{
  "hop_length": 160,
  "input": "log_mel",
  "mask_ratio": 0.75,
  "widths": [40, 80, 160],
  "beta2": 0.99,
  "shampoo_beta": 0.95,
  "adamw_lr_other_params": 0.0011,
  "batch_size": 256,
  "final_lr_fraction": 0,
  "warmup_steps": 660
}
Rows from block 11 of a small masked spectrogram model, named by matrix and row number. Rows with one number belong to one channel. Each number is 500 + 50 x the weight over its row's rms, rounded and kept within 0 to 999. All counts start at 0. Numbers have three digits each.
After each channel's rows are labels from the 100 clips, of 14848, where the channel reaches its highest value: "peak on" is the class under the peak; "top examples" is what is common among them. Only what is clearly more common there than usual is listed. The data: single English command words and digits, spoken by a formant synthesiser in many voices. In brackets: how many of the 100.
# convs0: expand pointwise conv (model.blocks.11.convs.0.weight, 480x80x1x1), inputs 0-79
# convs1: depthwise 5x5 conv (model.blocks.11.convs.1.weight, 480x1x5x5, trained with AdamW), a 5x5 kernel
# convs2: project pointwise conv (model.blocks.11.convs.2.weight, 160x480x1x1, transposed), outputs 0-159

convs0.377:494520441545489476598548449571483526485529452527553489575520389375466513474476528474439544399517544447478528482406518476543526476504525560521558588455437471503471507571463555511382457588539483439455546560453590507506560481476475470446487559
convs1.377:550579460391470475482476412470507500467496498486449540494452516516614577545
convs2.377:492481485490531499492521491513445440483397469474499541497486461606496501532525573493463497376531476541450490470509620544456514563494512460526538524538504524433497368452500545453499398465543460543534574534498666558595467471540535537563542598512519463455548551531476495567451486545415498546557521531430514428486524429541521483516464534531453465492562452455475511607596565557497551476440553459483526636557530607570503438549542479471562518471559440509490535509506577529530441413529511
peak on: /s/ (52); /z/ (42)
top examples: voice: child-like voice (70); /z/ (47); word: yes (26); word: close (25)

convs0.441:493520489459596510544458569505574551493501488483526442433428543543609581470394588504499525436464442556559536428444487507528481447506473481478532454547455486554447536475537571571518601401434512503520475469550500507505501446511404498546416582
convs1.441:506541456410476516468466518518509547654451502505449594484482466484510429514
convs2.441:471531507466583487420475484475357407515472460459480541477517453504598550467518509544391545495423440470423500494588522439466541449448439460465569486508535474566412433432529503431597514488465513520479551534470535492449520456514557524441417552580506518489412481440483522525548467562497406534415432549543502482461541445476547465443498393507475489477448532444498504574476403569507523455529506412525490484466577551370420417493442522475489508510469528567493426478532445416482486515414539
peak on: /k/ (38); /t/ (37)
top examples: /t/ (45); /k/ (41)

convs0.84:562457379530495557419492496460587528534588532563507532536455500505441472507459489568477517543426447467480461520416499562470527426536578486560502611409389547446464533423563446461515522492530511509545521504568536515521546531397499473531559537
convs1.84:516476553487496507486544534501460436370536510491475351437507478511556476497
convs2.84:425429453439443493481446448559454488501533419519577443512487468540595482494478503439473568444430495534456521561449429581493493451528518585514603538389470591514488497378499461486450514580501536459532456492454585580576480462463522505517472557496496490598423468542581504505468490397464511540381518522614484533454508456475527558509500576588587501523584485591488504539506475506492440568494517508472466483537523531577423552524542530541504569451550551484480518512555477445599579443448527
peak on: /ɪ/ (35)
top examples: /ɪ/ (42); /z/ (38); word: zero (27)

convs0.193:545451523550526491399480510541463470445517518580502533448515458492433567510417428506529538574538408490548520477421543511347509586467454495417536439569459485465513569431516578423552547434484479492506482459553578498517511507448495562563523552
convs1.193:499466464567512501499500570566457463569600540448526578525475566592535467524
convs2.193:459496472602527478532452519516498482418655367584509496553477449492411511624535481486431455497552432480501451418409503481580423509455510524517479560525609542488505485537489462475501540451554433521503531564432555481542482552472583555541509449496513513487480460521427471517491562486451500530500594506464457408472388488560524515498521504450502511565556552527563533469538439487553505614594516399441482596585465486554453531471551416482529549532467577549432476494516450501488461459506469
peak on: /s/ (54)
top examples: /ɛ/ (74); /s/ (73); /n/ (57); /d/ (37)

convs0.373:486552523630463490501397451499524429408634535473513502521573484454486546497557420565423431450517495596567484566525363461463523482467495446462499488466552532480504523465487518479556453510458512521561383491471571508468548497478502552522510488
convs1.373:486543523556482549545557500452502580493522428520552533421427505573500507385
convs2.373:440461448528410642563486513512545527475379469466593459480467538509556452521477463455579439528411570427442479534485455464519441467534533462496528491534552457554552499425451449510573469458483531553447495564458448536482484460522595468554395435536513515520511530565567595526548511470549445438545540462482506538474507493491550504574556426517550435484410519515537536507465490537445504515575567442620517578452556578461593454470522535581608529539473453497553500574582437503521557517487491
peak on: /aɪ/ (29)
top examples: /aɪ/ (29)

convs0.168:499554503502492481477419542450429486564537523576513535513551483550444480400450528421436568517475428459423499495492521526393499562474515507364546436516507551497507465538479455507539522538319501468490506474476579539516500546491443608536502517
convs1.168:496515612523483498509604504459544492501564542477467478586488404426480552527
convs2.168:483537500444513439466504453498575546411506456524452516549493481486510464492462554588473508507550409507552522426454548508507559552453448482481535587562512529506442399486528383409454540473505398419520549492432547384526532536518439424484524582516539565567555493429480575508473559488561504413561589492453532508591565549444512524520483484553558469533508526531440544469483524504556482519467614406488501480488481542491493482556477616513481538473424516545387570520444499523422445484632478
peak on: /f/ (66)
top examples: /f/ (73); /ɹ/ (48); word: five (28); word: four (25)

convs0.75:597527494469509491496453547434485531454616512533490505476469454491433563399478548451408531523507389460463519443521494512424515569440495534363514496466515475513518544525435416496480569539457418415402553466425522479530530549518439513539523533
convs1.75:495523431452501461515511537506506450512555510479491590523541437493651586471
convs2.75:443552602503522429528537627482498519493431500497490481474469478575553510474417619521506414410575546649571519453483499544456481639489488454526553569562497509558420520486530394419480448506486531476493493519438495499521503466539474423556506590465506488501565552484466539454513469552558544590565522525479496513517554473513510569517496533504485481510497499481567583559528496618497464460544551458590513512484488590525431486543551566550502519499567539478454522569432517544374400524477456
peak on: /f/ (63)
top examples: /f/ (65); word: left (39); /θ/ (28); word: three (28)

convs0.21:432447453438409428429506523528447460475479488530478503532530454501519479516477528496559539487537522504504556557537486545516609419474421561407468513498581580554519588455595439524568547415489512535410443514475450511499530480433565528520582598
convs1.21:497493540464525515515549579517462390394432455529548591555512512524485483452
convs2.21:605536459489483487540490394570502535507462629515502477555454527546472544474532449439582634463475522493567390459479465489490456494467542487589538469519495408479528547453460370509425517456516506578484510454532521504539444476525460486539519469566505457508494521471528535492601465553510495511467481479448421554502423492490488421438554446500460449446584467464496491558436555495533396539586584430484560521530441556502569424520471482501546527538449500378484478508495574546374525444550412
peak on: /ɝ/ (69)
top examples: /ɝ/ (72); voice: high voice (56)

convs0.467:534512447535422435434550530545515433472549490518540470447567568577560463462535479501512495470471451464484550584462515543523522433536468554488497531439437474526571532428598527569520556413533479566477626524442483410466456554501553580507398515
convs1.467:499519472511497491499474486515514470281408496484513464486502505502485513489
convs2.467:500450458487518519474540495512460507490536467560503495542578463453480578528506470542557532407498526369499561502560415501523450488397450567499527487499484606405420498555529606507396530461551453456444535481526515476524477549602507512509538566517457470513551544453472478488522542543433550531502615449494476594520419526542529522478483409504499513591376570429507567552474403508469508577553471555562542526471496514559548530497498497559408448604484544495454499433557450562514478445408429
peak on: silence (96)
top examples: mains hum (87)

convs0.270:525501486495417532486498513534471502545504589533503459516480503369415551507482507542456476577351543514529539432512520495426433484548496548475488546453439497532504540484488457404459525423524506586476577535510580403583497448463498490600541575
convs1.270:528551458427439517508513428402495505495446408529520528588555523526537565457
convs2.270:564481528481434522523515370522563544543448532504548437509449446548476374449520564479498481496465479526504436474492479460508657465504389500484528474492484530454526493399449576424560489501508552478424546531492577592484509493485511516484542496499444467520545470546503533531426503489449524490371485536494431472567467402435535583481483530634496464498561416477565566593457506548509502473553481486533626531436463577546507426544518598516533454541551522499456508530549541406557489467544544
peak on: /t/ (68)
top examples: /t/ (75); /eɪ/ (39); word: eight (38)

convs0.436:461528569444438497476545512491544566473584475421534526497423480541475512401515577460535530416532385506550581376537481440488555547537485571543554526530481472493494468406480426538522520415478487574517488566510560492518436445427432508507505558
convs1.436:462520565497479507461568491481493503673466498504460612505532462494529510476
convs2.436:520592539520484530497541519516609418484517589428483478461490596460465503402582549546548552513556485504479470599486402463510479500453556545440469424508537566492553515530486527505563500524513496606572533483449443586495509574496481495512486364443623520455489471527422498494408525498526476477474570458457436440447476503500497400506482472443475524399598573435493543547530515490481523549519501448475476517422532490409527448524527425475387502498492516531470503401469492361552561478476516
peak on: /t/ (53)
top examples: /t/ (57)

convs0.440:525437526462566521394521468510530506467618472515512451507489478488427567506483512540441389560515413496462437517493540478503581536526440412473642528478529387519483459557473427533446437488515464442516483397486527499562528532513462449538490569
convs1.440:505481456408505502486554555454493529603601508454458506542496487476409417494
convs2.440:452490407461557498495467483485514633390537450526528440476539452444501515480567527443557579480459518521540528434467502463392529432473534575500392428438578597478534545489471401634478490518499586430494497450504505524519509522454573472456559508446431480491503484473485530578484508458470540446458478531460500527493491576423444569462440458601447502470558476601524462444476390508502516570566407508472537588456476451499564533601477603522476477499501506461527454578500514520524482444519443
peak on: /s/ (79)
top examples: muffled (low-pass) (95); /s/ (83); /ɛ/ (44); /k/ (36)

convs0.42:542471482400458483429500510366544507498403413563580440600473418544415438469512500523513461553542449513564516606447523492534527417605547584504538536522490560527523506530517472478465449435515442467458536455501545464493500472524525427511494521
convs1.42:517530488494510424465444436431504497423509481526528536619526554479426423444
convs2.42:531555595554556486544520509537506456517599455575520435497497496528485562508448466396462474561514562480439413481532437518404504509474539527521449500611606514523470548532491480521462536493486563440464554532483472390448476513455496517509412499462593487517483525490564423608604523544539479451478564557496471420556468433471517557529513482461522475473493471596567484571447585462496486472482513481411377522536574595507488553362460502478513570488392406515480526502550475441471534459467486
peak on: /ɝ/ (98)
top examples: /ɝ/ (99); /ɛ/ (62); /ð/ (37); /w/ (37)

convs0.158:539471509407469451506374624509464489507482513520434508401525438411507510541507499511612472446494377504526435516461461555541489535414449525498546520524487495494504482434423429515488504453541468485521483455490553497514520446450555475387481382
convs1.158:499499499502501500499500476499498502497746469500497500487505500499501498499
convs2.158:533476486501549534553516488363473517473505413607448537459432487464448603493568528523438625462493567554491400557492553599463509456441436530508422570448518453500484433513457474466557551491464398509426482532496516477546558463517409444531509380467457536475455368473479403498460406518454430575522519478555540564514516532478504482507482488455437490507469547541590495491510526492436421454587504467581540515511458616614461536500523526520487543527522488496507505442504512441552534524464531
peak on: /t/ (48)
top examples: /t/ (57); clipping (47)

convs0.26:541552401518489522411607482498566434448466500517507424478511581455429489465522569477509556506386521494446483433551590552560547530514474465445453460521453570500482526572373493441459546542539527536452485552564507441443482515498463427431520471
convs1.26:480450559454530454551572474505475486505491494487466417587532535434372548516
convs2.26:470465436471404568502487494454439508525459468403461446429458580473507521491448526507604559441506527539497557511444490523421451444580524566570380493535573544498513474392494442432580430448450498545569501426501461543513459440482475513467558548477460446509604520426512507386443446437452506431573552485477584424482467604527506510494469531408512513546512471516506504613556515562539565492574577465533455509594528531514501443577481500543540458450507510486536416460543440481452484453482545
peak on: /t/ (55)
top examples: reverberation (73); /t/ (55); /aɪ/ (34)

convs0.152:481504494502478508466580530513491487498531413468483536395478562537561413499550472491530418444450481469547449562456633561510494527461509527461418573383468532536504572445533559531500580412503479491537531417463519470470508575514523598497403517
convs1.152:498504502502500501503479501500499476746523497500504511509503495503494498500
convs2.152:586544445534456434514504480488520544524489582474492499501409506486557512490531427552421522570521502563572539463423611582484524527550491468429482493528551466529561527502573435548550361456608526475461474482537498515544476490499423510446538418473571544438472406472478476594508506449503500501459536511529438490465606422409434476585507551508382510531545464497486474496470497563494493518473575467606470512457554439482431392476495572456581517369498520469552488449500410453497478525543473
peak on: /s/ (51)
top examples: clipping (64); /s/ (63); /k/ (38)

convs0.255:527545442596469610484477499444486434488478554602453416456519491504448547407521472475403499472502555425543508447432434420491500473502489542585485411489485530572490564513503557520442505528502503437512569447523564582547559432525501506409493439
convs1.255:508507399488498491482393453492526534440515504501524398492480504536362520507
convs2.255:500543565473448634521538477466473527513459564463552505481512523477488532489512420581495516576529498572437351568517442413497459508489470492477481534580549460566603522438497406500495455616549488594497490471508486526524508513419470456408454424460489481545523474466513531557500421507553547609473532497399501496547479525625507585517527391456497417518551476451513467518491510510531453458582548540578452568512571502555485412517516468526487573478499543480409416513503466488591496482425520
peak on: /k/ (26); /t/ (25)
top examples: /t/ (46)

convs0.288:502462491516560477482466614491425505420516453557486484637519557504502410486532468537494498491525433518530541470445496562560485503611526521563654506511510636508478476524535513449424436470561452451528588495554520494486520511451505420492525516
convs1.288:517504458528515452430343424436462542432560522521515481524510517504457499455
convs2.288:442549591510609486517465594545496444458450415525480530523486475481480532546578471504451483538512387415469500543543490470484492496459597383471475588505469521539480525570546449479530518572486463500509440451558525511620486480506543606433490527470588562392379482509470439533501504493558500461566487414480566394499541560528625515517433585473449488482517576530488503504470475473446487607461477471433451530529472450529505526413538539397444535502473493530507540591517531516411512497494492
peak on: /ɝ/ (69)
top examples: /ɝ/ (80); /ɛ/ (58); /m/ (43); /ʒ/ (30)

convs0.468:427504496544503547484419557548414537471471561512561532565543563442434487423590499517536594461484519517468511477532606549476419594550517592504536533505492540470470517494520585589446422546513442467527472552549482612507521529547446429506504545
convs1.468:505518539607506494489418525427455541479557467434458514490406547570475543445
convs2.468:585534523485447452536424446566523524449536616549448524581482523477419554432481563306477390550442450521479507519524505449474495450466479485607461434544509435510541544513524487557543520611505493468421520436444534485457454483516534561545513518498488435535473490460471475489423560535478480372445569518476439441508496449476543484496480535501444542517552504486506372444509506497453429515509485483481451456441503508509459446486534449441475421538504512549585504440607430489483436520635505
peak on: /p/ (36); /t/ (34)
top examples: /p/ (52); /t/ (45)

convs0.176:449454535494473539487564522518534534527516513492499401501449579466462551462531500479480380485456575506556488399523585518439554583463451615472542418513475527544580421510464484416487436434521492477502524551558514488582404441549491497555522427
convs1.176:511484424460438497472501540536484484509554631487493436480518515557459448383
convs2.176:456557434526532562479536540587505579477415452531605503493433424531495576544498545505473522522494569511562454529418502469430619506473530523484513460466475497569408570396531405543461496452534535506523470524490521557384540462498502430501510515457492418484521452445467480634508542534463486472551516428502497466578486447491462506496495573521518525502613487557477516570491483438536439487540576434520588521476516510588574529405478595504443411460505456452504572595563501390508569515480484
peak on: /eɪ/ (31)
top examples: reverberation (78); /t/ (67); voice: child-like voice (66); /eɪ/ (31)

convs0.244:474484386553514477470482572474537520457404496476518427534518452507441498465466421561475500457476523510481451502527500389504581556459469472535526491439517495556505552466514472518486439413407578483369448541458500433535427473499435421601499411
convs1.244:507520482479483511487515479502489464700605541498478548494536490523529486493
convs2.244:475570456503504500471444451548492484443510565484481455536525454556509522571520554543561482401468481543473472544515497457539480471497527457618569504454457516458511547451574528492434533558525447450510515417490476458639503492502514421497453529579447500553447488498560460451575444461461478403492439535522577513461528529631515520500420486499556485484478512397508352479439481555487677464532525557570530446521464531559558513525557524488512578575386432530496547463527527499530506542430581
peak on: silence (93)
top examples: quiet level (86); muffled (low-pass) (30)

convs0.228:478553555549534560486465527545445478479448512476517542537596396502578478443501466538485464464509434607562439456568393489396491510497465580517577483441530540517456519449547522479637582439498524486538437508494532472484542595479511495551564504
convs1.228:492489434498449476480488488504421373551523428432440505481475502403480439476
convs2.228:482570479552437450375479576563580460528498513448493595542502559429495548460525475469487575419576524420489517532534438543560424542472470552439447546422454520574450407528541510503446516479592552498498408449504550529485544463539509477530523502525535517397408469487540478516518489524521481476454492518490459385445576507493543528491488511546492497413406507464467452536549559404519514477565495539416499457471447482507427586510506548350506499463363517428464551482503609498450508509461523
peak on: /ɝ/ (25)
top examples: reverberation (65)

convs0.150:434529501431478475498496585426560512581510484501524519502432466506473532479492535403518490530468519485460550381548439482405487440423429551505567468527467598607526494519473508544561485460489509455526507482503532496555526404544550639527455603
convs1.150:492519517435434503476473470503452507568416515533536567363433522507518437457
convs2.150:581497466483477526529518395571507461430513510404409504526599499449462428493495532533477498353480524508488468560452528488577534532519473506445554475490445444438530582570375551571546500493456503536534509557534422521447542425542459580437488467507532571483522459460421520558422483565528561441441498585499482559443477481564562466503508525512486493545474512417471482448502491452444521527429487513546411480468544424461562391477537446444472488487444555543536433369480553423524524605530503
peak on: /t/ (77)
top examples: /t/ (77); /ɑ/ (38); /u/ (32); word: two (32)

convs0.108:452499449452516520529602439478462471499471568453460419526522518387448475510537645579535538533528526461439538490485562562550515468508418483535446560532546460515402484598508458557531581463517514524505587581455530513507464463466529533409548520
convs1.108:510473389459581502547409484580528479439536528484474441520547477448457551545
convs2.108:455459520478508473479435492405451519426436565418486458497521554546524528452452448544478565558522554490524524578474433445478490555525596603486502573491647514497500542449527551573475487437499512509548453513523447470562500440493411452571580550557574590464512519442463429437530569490440445436531517524473511502587475557526534446480527432454497542432486551534460514535509618477436513460544538444501461464442608410499489572510528510493473464390453415496534575545490453522406597501517528
peak on: /ɝ/ (53)
top examples: clipping (83); /ɝ/ (55); /oʊ/ (47)

convs0.403:411438550517538474483592483469469504426504585530486525530543503405450530454610553575427529488570542517464540579461526552447541492415478519443515558583535617558487510417498552504521519470533505502476520485403576499540509442497579481581535498
convs1.403:482516512484524500476498514528467449340466465497478369487487494522421466543
convs2.403:468421457408429576532565483520451511537531511446531516494472516514576602512436428415456485465465489458527485497486608521512480442433577601436487524499513482544484533482492504405537500547457480518538519421487540516507504583545522617502483441489595498471511494456472517442653501520424389484496456459488426531574643445525528417488454460421614495506483567482534468544531494491458477611516428462445613476466577492555558565490488542508551429515478564543492484516477509531533486489501547
peak on: /s/ (34)
top examples: /ɪ/ (40); /eɪ/ (32); word: eight (27); word: six (26)

convs0.287:622527398517505516510489473489471486565520500584549489487422459471447494468492446471518498495601551466451535471527546471485560474562484516574456418509573492532546407412434526492435602555451545467466457468387463552460473448517531482548439408
convs1.287:449446473532510420462497527565485461461617600539468481508521461493482415448
convs2.287:553501636428523496471560491488533524465563437523452473534478478464435406504427568422379448524412566489422520527473526515466451428576446536477552448480516511476437629479492544426407507478461473475409464556531496541443522534478485473505519461520536543508531541511597563554455518401531412547491546478559573528431487494465484542475507465569543480527499515430509512513393464541573513503453421514574527489484526537506462428486478494523418628502576522533503495555494510419634536491495580
peak on: /eɪ/ (60)
top examples: /eɪ/ (60); /n/ (60); /dʒ/ (39); /tʃ/ (39)

convs0.9:490510492526527509517457468473616476421543586524513553605491550557508488531493506599484385496513475486555461580505472523442519462540544487429567605545585464526435478457468586487549507474481450476552412456538444519426545396522522483479430540
convs1.9:464518501510482481487542455525464405518555506469421469523492429388375508505
convs2.9:512483578506476420524532546421537481558504441562483470551554477535524497482478630483471516437443558547447417507468410492432554543446450545532536481502374455543500520492565464444470456564523476465506444580490490566528515368620526580439448567459521468516405490545480522525510517456546474424477416573578535502429570564458567543486496492485443549529517470540521445573531419509508515454514490547482432490486567508463541416497483529527545559447551508473349510511518576529625492465467512
peak on: /ɪ/ (41); /ɹ/ (40)
top examples: /ɹ/ (95); /i/ (69); /ɪ/ (56); /θ/ (38)

convs0.278:494542541518492505462483515641462521452553516477556487515440422475454567499546508600544459507598577532559516478455540411344429445456451457460462514536422512506499580436510452549482488494565490535545539532554595460533507472487492580515483482
convs1.278:493464587486485532504581580454441461546543469539479500476456524477403396463
convs2.278:476540504518598547528441519538492467467441510507477434525510555455424522529461501553506464478584484476464502477460455568495563530518453605521500483549596517470476486551546561513515519445467490493543532519519440507514477452451383407479514495530558587496554495532475470531484563534580483544585505564447457459613417546549515475508518522433481556506534561583507496511456530489422518482700482485471427415440568532396521522375486543479487459433445457473485487439470495468384581436548420
peak on: /ɝ/ (94)
top examples: /ɝ/ (94); intonation: rising (56); /w/ (28); /ð/ (25)

convs0.136:525526513558476534551511508472492497460600568538523533475568396534486408485440448461423447525573494586526398446520483505542586502491503581493571485488551556515572497450545484486494503415495565440582412526518549576467552537404486449559526448
convs1.136:567519544546481543566468576550534524522576495539510582538441501525512446388
convs2.136:442528539447397549467557525492460512420494444451502413470517447433474493513472508528478504501450504485564433536484469487591473548471584502500501442509575468501588522476587511489476432451453427527416523515583486597467477494594533494534454441446498438577547548577439599459576456486506489449559572494561580498423589444532472485492547424549514537548500512564533499503442572490556490442437494464588454609552511502586596474474533559512514526578517512504458479486484500501558647465461402
peak on: /aɪ/ (33); /ʒ/ (26)
top examples: quiet level (63); /m/ (49); /ɛ/ (48); /ʒ/ (33)

convs0.247:531590491564499515410510545483526432487531551622555465451515461523489483475482450486428471560513453473453461387551478609439497548478452498392502465441464386452497549500467536446518480425418443600536443542466525561563490493536497507525496468
convs1.247:465473524584500497477521604447531550542517473521577471546559556556397481544
convs2.247:565475407497508527398442497470607515514548427407496535517480444351441418415551508530497485438515480482495458580412510532517483479534496472527418508505541467504474453489484675568562542481488362533500490485543618505440477538418561498548548496494542544499536467511511532573521503428464532580488519526556446449469421440458489460488472519565498516462531557441469449532484543539503508490448411458499491443547519604524516478592495469548526505536482613557536497536591557550476493457490558
peak on: /t/ (77)
top examples: /s/ (93); /t/ (77); /ɑ/ (71); word: stop (40)

convs0.202:483464517581526418433537499470464410471423566538560519447503496553430500552519526504457485472453576569509554471561521562476397507511438605484524563437549537508517497424548578470621483463501424525561488548572531479547442475545518485481416440
convs1.202:523471455503457461476410415539459525490428534485474580577493440503534597457
convs2.202:489539593461565466542494496501452478540579491557488524581511483463530608606552549534564552429508525536424446541494472529505435543517515469518466530509498489562520525418491558598448519452561578476512531488545504595432581506541469570497477575455462506516494436522591518557456564594520568469489585530506530508493548447460493482520501570569443520442569470507445543634615530444572471428458506545550524492573550537561395541502524516565617507474503474490493482408468474439578551507424474
peak on: /s/ (53); /z/ (41)
top examples: /ɪ/ (62); /s/ (56); /z/ (44); /ɹ/ (43)

convs0.451:512512434546469504566490590444504428535481471546535422480419506458494518437475553515488481528568414474489502573611444453398455616532433510468499579389438510505471449529477438555511574508504515512466588536511526523496521487580501432426499565
convs1.451:539536457438572521492448443566491489471432515481456471381533474431588519497
convs2.451:506455603402496480581501554492479506530492465446478493580575498520527590593560486572458470509509463506443390456540451522518521586482482463507451527506565550525563461470428483422459528462546522455550546523439442493484582522510487488509394428520511545475515548466586557480549425527516531424423587550505414494507519571549534486477509477483512409463555545529436505500499468504500389563401580502506458486570501452491411478423546507563506518372492543531486534496452411367462521526396496
peak on: /s/ (75)
top examples: /ə/ (85); /s/ (80); /k/ (75); /æ/ (71)

convs0.171:372526482482485445447562529468519485497426486464374478495528497603555504518518602433608631491519448510453455538545567495503515540436557518494534506518531461402479533500490463564495553558538523478437522517474434403517418495496452553485463484
convs1.171:506443522552473484496478531516510521485458485482437486413400435448458420384
convs2.171:494538540443539603440503573492584416504551488415504520493555417516515472524503442504520539511535488490547474536435581442520539541511551571468513552545606469538455505526551473505451510539586459513487388493520482548448462549481522492485607442473536570514703487444532550534493447578531427597547466454557480546533420498551533459411517509534511424548448520533556499454416432500495501532488450429508503492549389545531526501523445495507468378405478428503521489601511502506511498474439543
peak on: /f/ (33)
top examples: /t/ (58); /ɛ/ (49); /f/ (37); word: left (35)

convs0.462:420434550447472534529578492480503551497544504545448412543551558434509574480492523443513526356535481500560535542499491566463537470549398478418547462524532507566612495517489506455578523513499520464416491491497420507479567383475566568460531483
convs1.462:482526510506453452570440471542526435540608471448511439505423434529434465561
convs2.462:455478414555417542588554473458488437425559543495576482443527536436503431509439394570509553560458475482454547395555407614469502574546517536501410509497519417475477522501551446508499516488450488510519541514440466411445589555475471567485516473484631490403587441427490482464459528516473559443414473450497533472494483457444554420467432551532447541495473587590544525486527536473496598454463474457454549531483530459509533487489506414499471526453500481573562447465457495547463447605473489
peak on: /aɪ/ (77)
top examples: /aɪ/ (77); /t/ (48); word: light (30)

convs0.250:516540518570459604528425459506456397373512538567508456553566476449541488566508530479496487445588520539586552547497392487460538508556498494452539589513590532551478488502491536512511543499475516510549433523449644499471520534490502531556542581
convs1.250:517488425456459533567444416412530546500432465495504423453419527502436476492
convs2.250:536497451556463474453477504482471499583519486532478576528405515532379482450500514455490483453492477539536545631563548491549438561536489450450472571508363533633506426501454565438596474617547507556554486414463553437437450465503579575485459526416487473507491519477564417534484529469550521500585469466470518485435470427446486565480501554495540486478438463502516529537456498480521471519521515489504456462532515587545488558547428471425629475547565479518495558443505468533626434422529505
peak on: /p/ (35)
top examples: /ʌ/ (41); word: up (27)

convs0.273:460561493492612534531450471552461505464483406532507474492449382447553467486482539505533467464460532551492363419502536449551445536581460589438546465548468508515493548415493403489521508572457433493504497415498508485538449417454444427537474528
convs1.273:494469484486512515513599484493495506700436543497474542506489491493488461491
convs2.273:590451539527353465494569520438491418623536518512526486421479572444448587535546561444513503574495460500493451413498376561483505457490408495484472511449542489443513565485534527453476455472508482491526546525577560528429473535491481525521542560496500533546515486454520515454487520456450516532386395541510478511498583485508450583489458427393512532532431459436440546579501466551503520521583405537550526488542526413517521485428467494585543512548430529475441437586516513568528476541381497
peak on: /t/ (37)
top examples: /s/ (50); /t/ (45); mains hum (41); /ɛ/ (35)

convs0.304:456389547527630504468433417548578541426586597581471440490526526474415519488451528528424441560487519516449445507474570500483499449507495484457575497460545418482521479442574435462490559461528486490503495403510504511549567544429466485540499543
convs1.304:458495461512416493563435489494552537443469409513448564539521492473586596525
convs2.304:440465551442555538415518538492514456442417384428530469466507512561514546564443601541498495479522498600525512554360536493480568511591511539558490531478482456449503494465492473534509487464467529475451528473612491604552458381452448486535473477537514484525484570339500503563434521497451466534544530496518530484499503507520490594487577540569545453579484471506535531523504444589445552451504494515524475432617505535513428565498509506516503474387565423555475438515542457535528434480398570
peak on: /aɪ/ (75)
top examples: /aɪ/ (77); /t/ (60); word: right (26); word: light (26)

convs0.272:490570414428439464443513533578534554582616553496497472537454518500539432461527547480447452404534563471455454371439430501467503508482512526543562403503445515529464534458524499561510478483501461493492509519560540474490447400576508606474495570
convs1.272:458481600450455497450591519498476477575431466467431583494472462467561459478
convs2.272:571428479416497550497438416522564493449511527518447514522443505481498529475541476618458532465489440409410430575486512519514639520474472496416481480478401451461576512499380587448624548519502479556588597479501529527452516410462500521434551488492559523493578437515485545584507500500502523455359487531454458443576458468501541451484457448569463506444591526495461486504446467466469484552460536453476469474414546466473512479438491448501485449451416569503482443451543491415526539438481494
peak on: /p/ (36); /t/ (36)
top examples: /p/ (42); /ɔ/ (30)